config.yaml
qk_norm: false
init: "torch_default"
warmup_steps: 420
Rows from block 9 of a small image diffusion model, named by matrix and row number. Rows with one number belong to one neuron. Each number is 200 + 40 x the weight over its row's rms, rounded and kept within 0 to 999. All counts start at 0.
After each neuron's rows are labels from the 100 images, of 14976 (inputs lightly noised), where the neuron reaches its highest value: "strongest on" is what is common among them; "colour at peak" is the nearest of a few named colours to the mean colour under the peak. Only what is clearly more common there than usual is listed. The data: rendered dice on a table.
# fc1: MLP up (model.blocks.9.mlp.fc1.weight, 320x160), inputs 80-159
# fc2: MLP down (model.blocks.9.mlp.fc2.weight, 160x320, transposed), outputs 80-159

fc1.22,316,292,264,186,209,229,154,231,127,214,194,190,266,169,245,196,194,239,215,184,244,151,117,171,227,228,202,295,281,200,198,307,214,178,195,200,227,184,194,221,155,150,226,179,138,251,228,247,237,230,146,160,163,169,214,231,215,217,176,268,189,181,187,157,195,199,223,162,219,238,217,231,262,174,247,180,179,204,265,184
fc2.22,156,106,108,213,187,192,287,205,211,142,200,175,124,253,129,223,227,203,148,183,135,229,244,200,103,172,160,104,125,235,217,136,171,219,218,203,194,210,182,167,271,170,130,230,234,208,193,219,198,198,241,165,185,184,168,185,249,162,260,135,212,211,212,190,202,225,185,252,149,176,192,164,136,233,168,217,224,251,156,222
strongest on: purple die
colour at peak: grey

fc1.318,246,267,163,172,219,177,172,189,188,191,285,187,184,133,241,224,163,190,214,217,162,259,162,218,125,174,162,194,246,212,188,169,197,195,221,185,196,284,276,210,178,213,134,277,215,209,171,182,220,221,213,160,189,187,227,199,258,188,210,210,243,146,206,141,202,168,149,229,193,222,228,173,137,217,209,174,177,184,257,224
fc2.318,157,165,156,240,199,245,211,164,197,197,129,188,228,237,157,199,206,192,242,294,239,198,237,178,192,227,186,193,164,181,238,211,201,223,185,211,195,170,128,144,185,139,297,125,195,257,213,185,269,132,191,205,157,182,171,186,225,201,207,183,151,198,226,254,188,262,221,156,241,169,214,185,230,166,174,176,193,189,154,94
strongest on: green die; grey die; teal die
colour at peak: green

fc1.103,267,200,200,237,146,192,167,165,255,257,178,133,179,201,168,255,191,236,233,190,199,174,177,177,249,196,160,248,177,167,196,175,275,223,181,258,206,153,141,267,225,267,262,177,217,190,195,269,238,145,235,151,218,149,195,139,219,202,225,187,264,264,203,174,157,194,218,194,208,147,251,214,134,229,253,208,179,188,226,287
fc2.103,140,210,239,139,203,218,123,290,210,130,182,212,292,180,123,165,238,215,180,213,187,227,190,230,171,190,234,226,276,212,121,200,190,212,247,157,209,308,223,165,194,133,177,208,164,196,200,195,188,186,143,240,246,205,203,311,191,200,145,191,135,195,263,209,200,246,136,207,231,202,259,184,193,148,173,194,203,226,212,221
strongest on: blue die; dice: three; teal die
colour at peak: blue

fc1.240,232,198,256,151,226,247,228,173,103,164,186,268,120,256,218,134,238,200,184,236,199,149,236,221,160,239,236,181,203,173,192,163,188,227,205,169,198,151,261,229,156,262,192,140,137,210,237,171,152,168,224,257,260,182,246,194,217,190,215,296,123,253,173,211,131,231,176,195,111,286,215,240,211,234,226,145,248,279,113,160
fc2.240,228,182,169,298,225,135,205,241,287,201,205,176,385,174,153,168,206,168,167,189,202,181,195,143,278,206,230,226,195,184,232,205,185,211,126,220,177,295,135,218,230,271,202,319,192,191,223,259,211,202,173,191,211,252,213,240,179,165,145,181,250,168,226,231,161,156,180,256,202,206,194,184,177,176,176,215,214,149,255,224
strongest on: red die; five on top
colour at peak: red

fc1.45,208,219,208,250,229,154,136,259,204,253,223,226,174,290,248,207,206,261,166,164,190,188,248,205,258,95,152,131,257,191,162,254,257,177,237,131,130,170,170,237,280,179,221,270,185,212,204,193,219,173,175,280,176,211,177,226,284,180,163,193,297,180,225,212,203,186,200,154,179,237,208,167,223,125,126,198,202,199,227,187
fc2.45,217,191,206,220,144,174,206,142,285,174,197,176,200,214,220,253,139,197,194,182,197,216,180,208,194,234,184,287,219,232,156,149,234,200,299,171,232,218,272,82,170,251,241,263,167,199,158,153,133,227,206,201,243,257,238,157,169,223,140,153,202,257,246,137,237,209,208,204,186,147,194,190,263,243,233,235,178,162,149,238
strongest on: white die
colour at peak: grey; pink

fc1.238,203,263,286,129,212,156,258,163,239,252,247,174,213,176,282,180,213,98,183,230,173,174,272,134,177,191,124,190,145,197,225,140,248,160,226,141,168,244,180,233,205,172,186,279,164,164,223,231,223,248,180,232,208,191,129,218,122,217,135,260,208,247,151,184,254,220,185,186,169,225,249,260,133,119,174,223,302,224,147,223
fc2.238,200,126,131,257,178,266,176,220,194,175,144,227,196,198,142,241,181,314,146,129,211,194,147,255,206,216,299,188,161,192,182,245,143,237,211,249,198,178,223,169,182,271,220,172,224,201,213,169,172,217,203,208,180,172,239,177,230,164,224,125,179,149,262,213,174,164,164,216,172,165,146,160,297,279,191,198,101,160,256,176
strongest on: orange die; green die
colour at peak: green; orange

fc1.67,242,236,230,216,204,222,252,224,185,192,235,196,164,70,177,228,266,164,224,163,126,209,224,170,166,153,188,262,216,287,134,141,245,137,219,214,216,208,245,127,202,220,255,147,269,239,199,138,242,190,225,218,196,162,222,188,182,194,167,164,189,176,202,251,224,234,222,110,241,204,264,217,178,183,150,202,173,180,167,188
fc2.67,162,175,224,166,290,177,196,279,168,220,187,186,254,201,293,189,223,240,219,175,196,208,193,220,252,222,210,247,121,124,261,209,119,184,177,190,151,212,92,232,203,194,203,159,202,146,173,265,131,158,177,238,214,192,169,191,254,180,217,156,177,179,134,213,251,202,182,225,138,148,202,225,170,226,219,187,170,254,200,177
strongest on: green die
colour at peak: green

fc1.65,271,186,131,149,185,128,180,197,113,188,204,202,226,275,177,227,166,169,208,216,230,237,239,155,195,111,240,187,150,136,230,207,171,173,248,216,183,223,199,130,200,167,186,157,237,118,172,221,205,153,138,168,183,197,199,190,161,184,145,201,193,178,168,258,179,142,146,220,208,117,181,162,158,184,164,233,159,230,215,205
fc2.65,229,181,188,275,226,251,182,191,218,208,200,218,220,135,183,196,232,260,210,128,123,160,201,262,184,176,185,225,206,281,155,177,195,196,157,184,180,219,175,187,162,149,190,175,158,238,242,240,213,193,245,190,159,219,229,197,249,240,286,176,201,224,240,209,283,236,261,165,183,183,154,223,202,108,179,184,245,246,188,258
strongest on: blue die
colour at peak: grey

fc1.174,238,179,205,219,199,188,197,189,252,145,145,254,227,277,260,226,233,219,221,256,178,251,116,249,212,196,149,265,159,226,196,210,226,267,274,274,202,154,222,134,193,198,189,207,129,216,227,126,139,219,213,292,185,237,229,231,158,149,231,310,156,240,178,238,207,235,185,260,207,254,265,238,211,187,259,207,248,213,190,183
fc2.174,220,195,209,210,224,222,225,206,198,291,196,206,200,177,202,129,203,185,253,147,200,208,133,155,129,247,158,198,203,228,172,167,259,194,130,223,189,173,198,247,202,210,186,223,239,252,164,221,192,218,204,139,217,220,172,245,236,210,186,207,195,231,204,264,247,148,266,123,252,234,168,242,194,128,192,141,255,215,242,198
strongest on: red die
colour at peak: red

fc1.1,212,173,163,186,208,153,220,168,140,176,149,201,244,219,184,284,250,208,195,242,124,186,221,174,157,182,188,186,112,176,218,248,240,227,198,211,217,262,115,283,266,217,182,144,219,198,162,251,246,158,265,116,145,235,196,191,238,228,169,207,190,176,199,136,145,172,166,169,213,134,189,208,221,289,163,167,220,214,230,185
fc2.1,175,189,243,228,204,230,255,230,260,276,278,233,173,107,179,203,179,175,131,200,227,227,187,198,239,184,240,187,212,215,256,142,162,169,264,209,212,184,208,105,168,176,162,203,141,191,179,182,171,212,188,236,230,270,208,137,168,217,216,219,213,115,200,182,269,239,196,200,204,270,185,211,179,170,172,234,119,241,218,154
strongest on: purple die
colour at peak: purple

fc1.104,191,245,181,240,222,208,168,193,204,208,118,155,188,258,213,224,202,219,165,212,283,209,170,206,215,200,230,132,194,147,174,216,121,235,279,194,187,203,186,161,164,190,178,231,183,289,213,129,193,198,292,196,225,267,228,249,158,158,160,260,241,187,218,195,141,173,204,216,220,270,172,188,246,232,219,198,218,159,262,180
fc2.104,222,133,248,173,170,152,188,179,260,178,184,256,157,213,255,171,182,207,156,269,121,225,203,180,205,210,183,235,184,227,224,124,166,187,99,188,211,200,236,256,235,175,162,241,198,117,290,147,215,190,193,182,205,194,217,100,186,254,260,228,193,204,189,185,140,161,190,166,237,119,231,163,238,190,186,151,199,210,188,222
strongest on: purple die; red die
colour at peak: purple; pink

fc1.280,247,164,165,233,251,135,150,160,148,236,202,216,216,220,200,260,211,178,177,145,154,179,182,213,184,126,189,199,125,176,162,245,233,175,175,202,133,214,83,169,180,122,204,179,185,188,125,206,189,178,286,124,200,212,206,151,213,218,124,178,202,149,218,120,142,194,154,189,243,127,215,209,232,157,209,207,272,166,233,210
fc2.280,160,224,212,183,219,203,222,228,285,202,224,246,163,182,194,142,145,157,221,172,243,215,194,199,207,297,213,199,164,217,215,175,157,107,197,184,206,191,243,221,215,200,220,219,208,204,187,248,205,211,175,222,227,190,225,251,172,158,250,224,244,241,163,301,228,239,260,221,179,247,136,242,179,152,223,176,251,223,209,177
strongest on: blue die
colour at peak: blue

fc1.184,232,213,276,198,192,221,143,254,134,270,282,211,155,256,267,174,221,203,185,162,179,196,211,253,169,170,231,210,239,184,207,241,227,203,178,198,140,203,152,239,228,186,185,150,246,180,239,107,191,207,196,264,206,180,259,125,244,159,232,214,184,121,105,291,217,130,237,190,217,221,271,195,162,185,236,165,208,187,233,198
fc2.184,206,201,181,187,185,203,185,155,184,89,185,190,227,230,246,240,182,250,171,162,234,217,183,224,293,251,199,181,225,214,187,200,278,236,209,114,116,210,228,206,168,278,155,233,228,233,207,209,282,193,211,164,184,214,159,191,147,224,156,186,215,229,237,127,191,264,201,173,217,123,270,200,144,211,207,155,233,201,196,158
strongest on: green die
colour at peak: green

fc1.273,196,181,171,180,286,196,185,152,239,158,151,213,241,187,229,226,204,238,207,187,175,194,217,217,212,279,170,232,281,185,207,221,143,234,251,233,279,192,282,256,250,167,200,264,154,209,205,175,228,152,226,199,199,261,237,241,167,131,188,168,217,181,212,248,262,276,196,212,202,191,151,186,265,227,203,300,255,231,204,203
fc2.273,201,226,185,175,105,191,213,266,173,233,264,117,183,302,160,212,169,208,231,223,238,236,240,255,114,183,247,250,202,194,203,185,271,125,156,214,160,201,189,150,173,227,227,219,186,207,142,227,163,254,206,168,232,157,174,168,240,175,193,229,172,197,213,129,196,177,200,246,146,188,269,249,145,215,172,159,168,193,254,139
strongest on: orange die; red die
colour at peak: brown

fc1.61,219,158,153,213,198,196,192,199,171,216,244,220,244,224,114,258,292,229,251,254,133,202,231,224,96,266,121,207,248,192,232,217,219,185,192,201,127,207,204,241,164,178,218,157,159,174,219,172,92,229,176,184,208,222,180,171,186,223,171,264,159,222,172,207,159,208,131,174,186,206,191,244,201,225,192,220,204,197,172,157
fc2.61,186,205,204,248,215,174,232,136,250,180,188,165,166,164,256,167,120,204,150,174,254,210,165,186,267,175,285,199,202,175,213,225,217,176,242,223,223,219,194,176,223,253,210,228,255,168,185,203,321,196,213,234,207,203,194,224,217,198,266,128,203,209,170,187,213,151,240,297,167,215,267,176,90,169,190,201,180,189,208,281
strongest on: blue die
colour at peak: blue

fc1.275,231,166,184,249,157,193,204,271,144,209,201,173,209,231,201,159,201,252,118,225,126,117,216,248,184,296,197,250,201,229,177,172,143,205,220,175,254,229,239,245,259,230,158,233,225,188,224,305,220,280,230,189,236,199,272,143,194,177,203,174,207,249,150,177,227,135,269,179,199,277,227,218,232,255,174,286,213,228,246,176
fc2.275,184,234,220,207,242,222,235,265,222,180,193,171,189,212,183,255,130,173,286,222,210,255,168,216,259,135,195,208,151,171,235,214,210,246,177,235,191,175,218,151,104,173,176,210,210,193,184,192,219,198,155,167,188,163,207,287,130,219,197,231,148,212,176,225,159,212,89,227,241,169,158,190,139,174,254,149,234,205,234,224
strongest on: orange die
colour at peak: brown

fc1.49,185,200,152,193,242,247,219,270,229,247,180,220,214,318,235,196,169,204,218,222,163,204,135,239,179,324,175,218,219,201,180,171,167,255,197,226,153,225,234,225,188,241,136,260,181,208,251,184,156,244,169,191,112,209,210,225,146,175,146,199,222,225,165,301,210,252,177,157,242,214,157,196,221,110,202,236,244,187,224,190
fc2.49,222,229,236,174,185,174,226,60,133,260,221,121,164,94,205,134,230,200,114,185,230,167,215,219,166,221,263,200,180,176,112,229,189,151,130,118,230,153,163,208,238,208,235,251,132,194,135,240,179,147,231,199,237,240,233,195,257,192,201,179,228,192,224,151,204,209,209,177,173,152,198,224,209,205,231,108,170,194,215,231
strongest on: orange die; yellow die
colour at peak: brown

fc1.112,229,135,189,251,202,171,168,151,238,157,203,171,209,228,168,243,226,216,164,189,158,167,234,219,230,176,209,259,157,202,172,185,240,266,229,195,216,226,227,271,219,238,287,199,211,178,210,241,198,123,256,152,207,217,163,176,141,202,161,231,208,295,229,169,119,254,214,185,259,218,186,251,153,246,208,257,196,200,204,202
fc2.112,231,261,160,152,185,220,263,223,171,221,239,266,172,184,245,225,203,216,188,156,245,235,172,187,126,204,174,195,211,211,256,195,198,203,193,230,182,152,132,200,179,218,111,218,168,184,176,200,274,201,153,176,220,206,198,218,279,190,219,158,175,107,168,219,278,167,191,231,164,175,174,158,260,183,205,182,250,244,182,197
strongest on: purple die
colour at peak: pink; purple

fc1.213,219,277,187,289,242,297,134,173,289,230,208,178,154,158,232,243,203,149,138,170,257,221,169,174,222,186,239,164,200,258,232,251,189,160,235,235,172,253,195,152,198,211,172,218,130,223,257,179,196,210,206,192,271,158,227,188,235,147,238,241,193,123,181,166,182,166,188,149,223,254,214,180,214,175,223,246,222,235,300,212
fc2.213,141,175,159,201,127,133,238,280,168,129,176,208,220,228,242,145,188,299,243,184,162,168,215,200,166,213,218,191,211,174,174,192,195,243,139,209,211,188,175,272,162,247,215,262,233,155,170,178,234,216,183,214,198,227,201,156,182,251,214,89,160,216,194,182,220,227,179,211,242,175,242,238,214,249,189,177,190,197,87,210
strongest on: purple die
colour at peak: green

fc1.158,159,246,202,232,238,174,164,132,201,270,218,189,178,140,224,177,185,183,186,171,159,144,161,187,243,192,199,167,199,198,220,215,223,154,260,211,215,180,114,248,175,246,216,273,74,209,171,258,280,216,220,180,221,251,122,163,179,198,229,210,234,192,241,163,250,232,239,124,221,198,224,199,227,270,176,222,253,191,175,303
fc2.158,267,160,197,120,215,178,160,241,170,161,159,179,213,259,216,253,208,197,218,172,209,247,162,197,196,230,177,184,171,153,219,190,242,234,164,141,175,242,217,101,183,168,212,182,291,209,294,179,173,164,197,258,177,148,260,181,164,181,134,254,172,208,125,259,208,180,181,227,194,190,140,224,190,176,216,211,113,218,197,110
strongest on: white die
colour at peak: grey

fc1.24,147,230,175,189,187,217,192,237,196,188,207,235,122,217,226,197,213,218,193,257,124,195,151,217,137,260,213,236,272,223,207,195,166,233,193,164,174,278,233,259,257,246,187,244,228,217,255,140,220,270,256,231,181,155,245,112,173,199,140,255,189,237,163,158,221,152,177,221,251,215,218,234,209,148,270,149,175,195,230,194
fc2.24,254,152,300,218,179,247,254,149,171,142,222,216,112,206,189,152,211,226,226,239,224,192,255,184,242,153,179,110,163,238,156,204,241,193,176,241,185,103,216,119,173,202,230,130,190,172,161,315,195,227,250,187,190,256,196,161,195,245,255,256,198,122,209,219,196,216,223,185,153,254,231,241,211,180,202,134,243,228,175,208
strongest on: orange die
colour at peak: brown

fc1.79,219,220,189,214,231,153,148,182,174,237,118,164,211,173,237,170,143,265,143,241,211,193,163,174,155,253,209,217,179,194,97,179,166,271,200,169,202,198,186,215,234,265,155,312,186,166,184,306,180,243,201,145,193,233,166,166,164,139,166,254,235,153,209,233,224,175,264,152,179,167,215,218,201,228,254,179,178,224,226,286
fc2.79,190,193,163,187,201,227,247,195,192,144,227,198,200,200,192,277,268,125,201,86,144,147,200,156,197,196,174,210,241,211,210,181,205,96,225,174,234,254,239,160,157,200,275,116,233,227,279,178,211,196,200,237,172,151,229,147,209,281,190,110,208,187,182,216,174,214,173,292,210,222,161,187,281,210,180,256,214,195,173,138
strongest on: red die; orange die
colour at peak: brown

fc1.138,178,205,253,185,168,145,80,171,225,213,156,233,216,158,143,197,170,146,214,260,219,237,199,212,200,249,205,129,175,171,242,235,235,212,213,219,214,181,139,252,192,198,224,200,142,195,239,219,182,193,259,208,202,199,175,230,161,163,261,224,217,192,204,143,191,183,179,274,203,186,300,175,317,194,145,158,214,144,193,248
fc2.138,219,227,143,250,288,273,310,210,189,138,205,183,195,235,302,158,242,269,179,145,166,172,168,191,190,136,215,259,255,217,161,203,165,141,193,192,166,251,231,183,257,248,153,218,254,206,189,160,263,192,154,225,178,192,230,157,208,219,186,171,169,206,176,240,197,208,241,133,237,202,103,211,141,216,211,238,186,251,213,139
strongest on: purple die
colour at peak: purple; pink

fc1.217,280,226,256,192,230,234,168,250,176,193,214,146,318,184,248,168,223,282,242,207,192,151,125,231,130,149,200,226,199,211,174,234,229,230,133,233,247,208,257,227,174,106,227,190,155,260,222,152,203,273,194,190,195,240,171,162,203,184,200,268,190,223,128,166,188,147,197,188,238,189,228,250,215,238,202,194,233,152,225,155
fc2.217,226,210,152,233,190,155,204,257,234,229,189,163,170,205,124,182,236,207,267,272,177,141,227,181,196,190,164,191,167,192,145,178,179,201,294,255,192,145,245,206,193,260,179,174,221,147,195,276,117,178,174,228,195,157,232,202,155,214,199,279,164,185,282,212,185,172,190,90,174,243,195,187,212,218,224,165,216,139,180,188
strongest on: blue die
colour at peak: grey

fc1.284,247,179,190,188,213,143,209,191,210,278,197,254,210,234,169,188,187,214,267,273,251,199,178,229,189,176,244,213,162,280,147,242,228,62,227,187,183,204,262,233,163,236,163,188,135,193,182,159,255,164,154,219,234,212,206,218,142,178,144,174,164,223,209,231,173,145,210,215,177,177,178,222,229,251,218,208,230,189,230,201
fc2.284,186,265,216,245,165,239,287,186,224,89,191,213,195,198,226,258,159,186,161,176,127,178,199,182,248,226,199,171,233,94,240,177,189,293,240,239,218,204,134,197,190,228,269,245,167,163,233,258,218,207,224,194,175,216,172,179,211,135,174,186,212,275,188,225,176,261,214,222,280,202,236,167,203,190,211,170,189,221,174,242
strongest on: white die
colour at peak: brown

fc1.307,241,128,283,199,247,111,188,147,182,190,170,130,274,317,130,217,189,242,244,238,178,196,184,172,197,237,162,185,150,212,238,238,226,251,195,249,185,155,226,200,135,299,160,158,205,250,227,222,185,129,190,143,134,199,152,206,218,229,176,207,216,260,217,207,167,180,288,231,255,218,178,183,182,211,200,231,215,219,200,193
fc2.307,191,267,146,185,192,285,180,240,198,208,202,255,155,128,260,218,230,215,226,153,161,203,186,152,231,113,144,169,231,234,138,203,127,218,209,202,231,205,174,235,259,121,239,240,222,169,176,163,204,201,185,263,255,221,253,118,158,179,198,205,246,142,248,187,235,241,132,87,177,178,199,230,240,189,289,144,199,172,175,199
strongest on: purple die
colour at peak: purple

fc1.143,192,143,178,213,226,198,199,171,183,216,188,199,201,155,226,204,189,246,251,174,187,211,155,144,257,232,159,188,185,112,162,185,261,252,216,181,167,160,179,206,158,166,188,207,174,203,277,243,163,195,161,163,184,199,259,210,176,255,215,163,151,202,246,264,134,197,205,250,226,198,182,191,183,210,250,174,197,224,201,173
fc2.143,228,192,238,172,174,186,204,222,273,176,212,179,202,250,165,245,245,192,215,239,199,201,301,253,146,154,243,220,227,253,260,210,170,172,134,227,204,207,218,180,205,248,171,245,233,133,153,163,194,196,198,235,250,197,164,218,148,126,190,223,176,169,156,149,234,200,217,160,227,248,209,254,201,155,138,205,237,148,177,226
strongest on: white die
colour at peak: grey

fc1.183,271,197,160,191,180,236,175,193,196,140,127,263,175,177,211,283,263,211,261,215,206,195,222,209,173,263,234,232,204,236,227,232,205,162,230,229,174,231,113,193,195,224,187,184,203,278,259,210,136,212,205,154,225,179,181,222,234,215,170,180,169,188,146,212,149,202,153,136,214,242,224,240,192,202,227,171,238,194,230,194
fc2.183,178,209,241,224,210,146,207,225,165,251,229,142,143,203,203,152,196,204,215,202,229,150,262,248,277,164,172,169,201,192,169,141,167,282,223,163,261,241,199,217,199,186,176,213,209,128,217,189,228,156,149,226,158,194,269,157,165,190,225,192,234,186,262,160,303,214,268,263,135,208,159,181,223,244,222,200,165,173,190,143
strongest on: white die; black die
colour at peak: grey

fc1.257,250,187,198,187,258,172,189,223,167,182,245,127,271,197,169,183,226,186,156,145,177,188,209,197,171,173,251,244,260,209,184,232,238,208,179,188,155,194,234,205,220,255,136,180,192,172,241,166,151,155,255,255,214,242,208,176,228,174,200,188,166,194,221,253,157,154,231,221,200,305,239,230,184,161,220,242,280,169,240,142
fc2.257,208,221,176,150,166,197,140,193,183,201,142,289,244,180,188,180,169,197,130,139,206,228,163,242,224,201,200,297,135,196,256,204,186,266,172,287,218,215,118,245,176,133,216,258,178,191,194,146,201,218,184,179,242,225,186,223,199,246,144,113,201,189,88,211,195,216,180,246,206,102,199,211,232,181,183,213,166,158,220,173
strongest on: orange die
colour at peak: orange

fc1.34,160,247,247,182,79,127,147,144,180,204,198,196,190,178,218,293,286,202,313,195,217,191,209,216,164,244,122,183,206,189,199,225,268,210,200,219,188,189,224,241,187,147,207,178,223,199,142,206,240,111,171,164,201,195,203,197,146,206,188,129,141,96,168,157,239,230,155,200,193,194,157,227,153,203,248,155,158,163,194,145
fc2.34,227,143,106,257,321,240,257,247,227,151,249,196,169,186,235,142,149,165,173,127,170,252,204,161,225,155,231,183,212,198,195,227,189,213,176,252,237,209,154,153,186,196,196,206,198,156,254,238,264,233,232,283,207,187,181,199,244,173,209,228,153,349,149,130,141,179,227,195,238,239,232,151,162,156,180,173,245,189,236,261
strongest on: blue die
colour at peak: blue

fc1.69,300,121,106,163,186,168,218,196,114,158,205,184,243,294,211,258,227,211,193,200,203,204,180,190,143,173,199,228,120,177,237,249,230,188,227,160,172,187,243,161,204,174,210,128,201,144,197,238,185,244,187,134,138,248,212,211,234,164,238,257,228,184,150,251,183,178,123,258,249,176,241,142,203,136,303,207,183,209,198,191
fc2.69,173,225,252,235,277,208,248,244,233,166,200,216,214,206,203,178,185,217,165,266,178,189,261,195,200,307,170,174,280,204,194,164,124,247,186,254,271,233,231,152,199,257,98,215,190,292,137,180,137,182,198,202,220,183,152,171,236,197,245,231,188,142,166,226,216,243,278,194,204,202,206,209,185,211,202,174,237,147,198,151
strongest on: green die
colour at peak: green

fc1.35,286,202,139,194,176,214,228,216,167,174,223,208,227,275,199,223,215,188,146,261,196,177,246,175,159,196,149,181,139,196,232,244,192,225,220,220,216,242,153,169,213,203,245,160,196,200,176,157,179,203,224,184,247,234,160,222,246,213,153,263,158,198,219,173,76,190,127,177,176,240,237,235,213,154,185,177,206,238,228,229
fc2.35,186,176,247,236,186,215,141,257,213,229,231,134,167,216,194,200,184,189,292,136,192,207,183,163,229,204,179,176,213,242,151,205,231,204,158,168,231,215,188,227,195,213,179,235,237,181,217,214,214,193,189,205,120,193,224,241,178,194,252,117,252,235,234,222,303,211,237,217,189,189,206,173,244,172,211,127,221,160,226,145
strongest on: red die
colour at peak: grey; pink

fc1.128,133,210,165,221,235,168,226,173,145,231,156,168,253,272,209,284,198,164,160,222,170,187,120,214,247,246,222,195,233,200,201,253,184,207,226,225,173,218,205,205,205,178,174,205,138,180,176,196,219,224,247,126,219,244,202,174,103,129,135,286,161,157,178,133,188,173,180,118,179,172,150,247,177,209,209,173,254,200,198,194
fc2.128,210,207,227,214,124,234,79,103,223,229,236,222,116,182,215,208,210,253,180,220,165,213,249,269,144,112,220,241,303,214,216,164,169,131,194,200,215,223,236,218,240,218,219,167,243,241,253,108,198,194,215,226,146,194,210,248,277,246,235,193,211,229,238,228,187,202,181,247,177,201,247,167,228,201,196,239,190,223,202,213
strongest on: orange die
colour at peak: brown

fc1.197,273,234,174,218,263,191,221,256,150,237,251,255,193,195,310,197,134,202,269,146,160,257,200,231,199,217,147,173,230,175,219,153,206,224,242,244,183,219,161,155,200,188,150,161,206,181,297,177,230,249,170,175,218,204,202,213,208,191,169,206,104,227,247,242,222,235,188,203,203,117,214,167,166,143,261,219,251,239,218,193
fc2.197,140,140,305,193,205,226,217,221,183,186,210,207,249,219,146,179,207,207,208,121,238,198,203,148,267,243,186,283,183,221,194,165,212,181,195,199,241,154,233,198,242,213,184,246,149,194,160,196,211,179,193,229,225,229,212,225,186,228,263,237,212,221,159,167,264,97,165,156,166,301,284,285,192,271,196,233,198,108,175,220
strongest on: six on top; green die; teal die
colour at peak: green